From a checkpoint of a small multi-label audio tagger.
Model: 16.1M parameters, mfcc input, arch conformer, norm layernorm, activation squared_relu, moe soft, num experts 4, layers 6, width 384.
Training: normuon at rate 0.012, 6100 steps, batches of 48.
Data: trained on two synthetic voices taking turns or overlapping, over music, noise or silence, 26041 training examples, 11.2 epochs.
Rows from block 2, named by matrix and row number. Each number is 500 + 50 x the weight over its row's rms, rounded and kept within 0 to 999. All counts start at 0. Numbers have three digits each. After the name is the row's rms in percent of the matrix's.
# pw1: conv module expand (GLU, value and gate stacked) (model.blocks.2.conv.pw1.weight, 768x384), inputs 77-153
pw1.378 095:573564518448442445508545539424456436469414477490526508496482516382399495536466465446510506592501455566587496511420483577496563612531502495373552448469568581497521489488510450496514458519383495558506569554425591547577510563501469555
pw1.379 106:556517510487419467451457574431544442545542504581484510518455531467490555426425454479525497466485582522466545530490429535571606511530474540530532562442460467579494470545476485515520501533562521524409525502571458524514525565618447549
pw1.380 097:511394551554480457519505499473463490556504517488611358601548505544528567480451418509502502515493565458501508570440532527394504500505503491536585537493450503496454492481488501535506442401466500499487447597599571443489546540460579412
pw1.381 103:462407552443567469504474484526456528482494423460460559472467540412477525471493502487488539580515513592516496572449537415472577495397441578454538589572486538612534532480517458489477452540415604397563588564493522511456490563479435519
pw1.382 099:421394501509487472463518543586421484553484438485475518469574480481455491423521550527524415468460470430574540549476437566342470445573591544505574476447571461479500528530439573500547556538441465491422482501584501504531454438490569489
pw1.383 092:420512523533520462454487486448424504453497469579514547535490600525433480575508576483448462485555481438532435559410494502578502417481452520429563519506553472565566564530487521478519406534553461549438515491581539563503532477568491478
pw1.384 100:540473521361618464525493430458569598445471520492522581529480505431486467458416545552555463479503451556524470514546533459493538528573511487448519422482527518488504550463464523532563531443476611538472461563515523533506436517484511446
pw1.385 103:517552542454504474548516551555508499487484571457450629515517506502456530430488459439512488396603484421476529456507537554614551450495474533425552511425521458554415448455513493527465504490537432353526571499415518535556533513503520531
pw1.386 099:486387451534540469560518547480529497455537509443476367526496400416478600466465598559530481533578511517545513574551519596464499505453443509512458559547446455493494503535486458456427568425519409587505405588486481502575528476461453494
pw1.387 105:599475638438499514503574498459488454489429490469438466503470537459553516590544502494525468494488462479512578434483523469544447514607417487455531514487563449476529496440655486522487473497419500484415536469540510479512594499482596437
pw1.388 108:490424502476441545506451528488414458504413540560441427394509482480481539485389566529451515478387556546549512448576515577531488505396518508605498499510561515582584615546529487495534481524419547491584474467493557489522459545557597489
pw1.389 106:486550506428455441478549363516423456529439565553574507433448525551421480535591466603560494469487441469489428464514505585491526494526519464448533416478545525549512505507447479487491512497524453507458456439482478527534444500493378432
pw1.390 102:520493539568452515535528514504509522423409437497508512537538549532473577582621526501474556506501448458612464486434506523475486516505416546358478511546467558545557452470524464544478480477490448460448566540455452597491479435465458471
pw1.391 099:515376461528480570471525491514511515479434560444617423529428452585506504562419500478490538484424477431574479425493533477465444531493509524587442496456527564510483506491503545496511456421553426452404452514533559633394520530489457469
pw1.392 104:461530423458620486430506481537506428425520462491488464494430386504536545500497453496419456530461520435459553549503416417488519393470536410523478451503491587535531612507513535530459551518567444529449480489530416554465502364493501515
pw1.393 105:556531589485506498484554617363506532420492481532418456494511487541502467516481513467529474468545463422537505532577469490475502498490426519486501582554597430439379497417449472482471479471468496500416472531477610446540520585568519407
pw1.394 103:528600525508566452489487495510434465490486475467494511482529445550553492469528550504579418409515436601555468483446507453581481421489478503424559435442552484468571490501533537508609490552491523448483526500381571515503513598521559468
pw1.395 097:467516416413505518436510593595474450486543489520513588497480444467593430436478582504489411444433487533473552427585556587557500514472354490530437418525437555529439589516573501591410554503523384463434511432519409479508546612556523483
pw1.396 095:527377477384520586468397545486474435480442515436656473426408535556440489513424493508548596425491441523522548479534581467439540567509527542536481439462510483466542360460523563489528439488515476468477470517506586472565478473414494487
pw1.397 100:528463636497481414479535518501386576385540616392577511405479530584422533448543504539480488502464512556461490475503480477415438495555579510529520450479527538415502438490511542544505583544484433548457567464550526483432535527536470492
pw1.398 101:561495516504438569500590492510424494443559550408546447481478413567483545532437584574570514460502430533486532463455538559478496513527549462591521470521550493450441491571497504471506501396482477553371532465579606483479472492514515505
pw1.399 107:436493387481594491519464537524524459490574555525575425457511518455461496479500536480483435438492507503495516457504502518567509416441468506559534441496487534486468533453483482446521453511590501507471488488561471374454559500547583398
pw1.400 097:546559445466506549446505544470417492622464612553457556376514603524511536543480420543489495464473560528543529490503516539534563607490478394572480497461454534498569477529465512497481578496537508551511501503444467491532440524522457550
pw1.401 100:555457601476521450537525489482533472484480501477459600497533500561562504599527487438571440459487585405586503472595455425608534540419584464466474547499523492509572395574522561456560421480482540562524548492480467468487528452450436547
pw1.402 096:530503455510461501422557515537588531589421553506519511586524535438545377503425457444480539471463535458608421510522459528570451578631509548514475470510506526461572451457533461482578551538421471445539521510524540576540515484459418534
pw1.403 101:515523477428548514475521543514597451482520448475461575472526535476556443456427457432496510467507529488454450525561487435415412514533496542436475455427540580371552538485551463508452502506560489557438545514570598531546489496531464500
pw1.404 090:539508497370491486605478461434552513497512574486438514570549515427520544490523545501517482640515552487435504438382487537402438501562516531517499521474462504461452477452484487526464461556479537483542550491572554453593454466533507542
pw1.405 098:471516454503529506496512526597546478492491553480471463364602519422533547474470649497510499466495559486477527546529459406530505556526528530461530505538538532547406508487505583485516534436570419450619492541525545518502576527563472421
pw1.406 100:478516510515451447474492441456598554503476372510482486573540527475535538510459510515513542473553506458498537444523491483435458439534535533517428506572502486480511541479514488408542422417548497471463599487489516515496538632528594490
pw1.407 106:549439595489464460559476558468425458510517486545581481443554491473476485497481442521439537490523470586478451489523504514420544485483585446493459537470500545607458594511425341537478454573458500460492493488573546582481510554497538499
pw1.408 095:535487524517500524577458545497512457431493456513397433573494547556459549436562544413527496617616480447527466501561517473507581558479566438533438576466512534480597560500422466480443437437457521555450457516466577506526433501446403584
pw1.409 094:494513605527573483581476478504540514496538542492550574559456446470512526512521516452435549520547546595486556528491518389466565482469509477539554460581592419509495453534518513448475492521542575535559529414521384539476515507522528447
pw1.410 100:513533497426551531478398554522497435501492452487502469556509460644476467464471468557476458522489451520565512562534530530508486468570599479591405484441517540511535478475518500522566521470476509458537477553537451435539525533446469535
pw1.411 106:612493469589572530507470574519481513452478518561473427519556514496471557556485505606524485502533584554466485586538587423495502470456450555471598441485482450495525499518556559439499568420405491451506467535456491580434456508522463591
pw1.412 101:510431586538477546580474463529571456539413478453562513610503512495450441580541552479483498490494608454535395525465431430489576425506525525476535538447487521419473516494497513406528488543493476488475575508521540460582470501506527463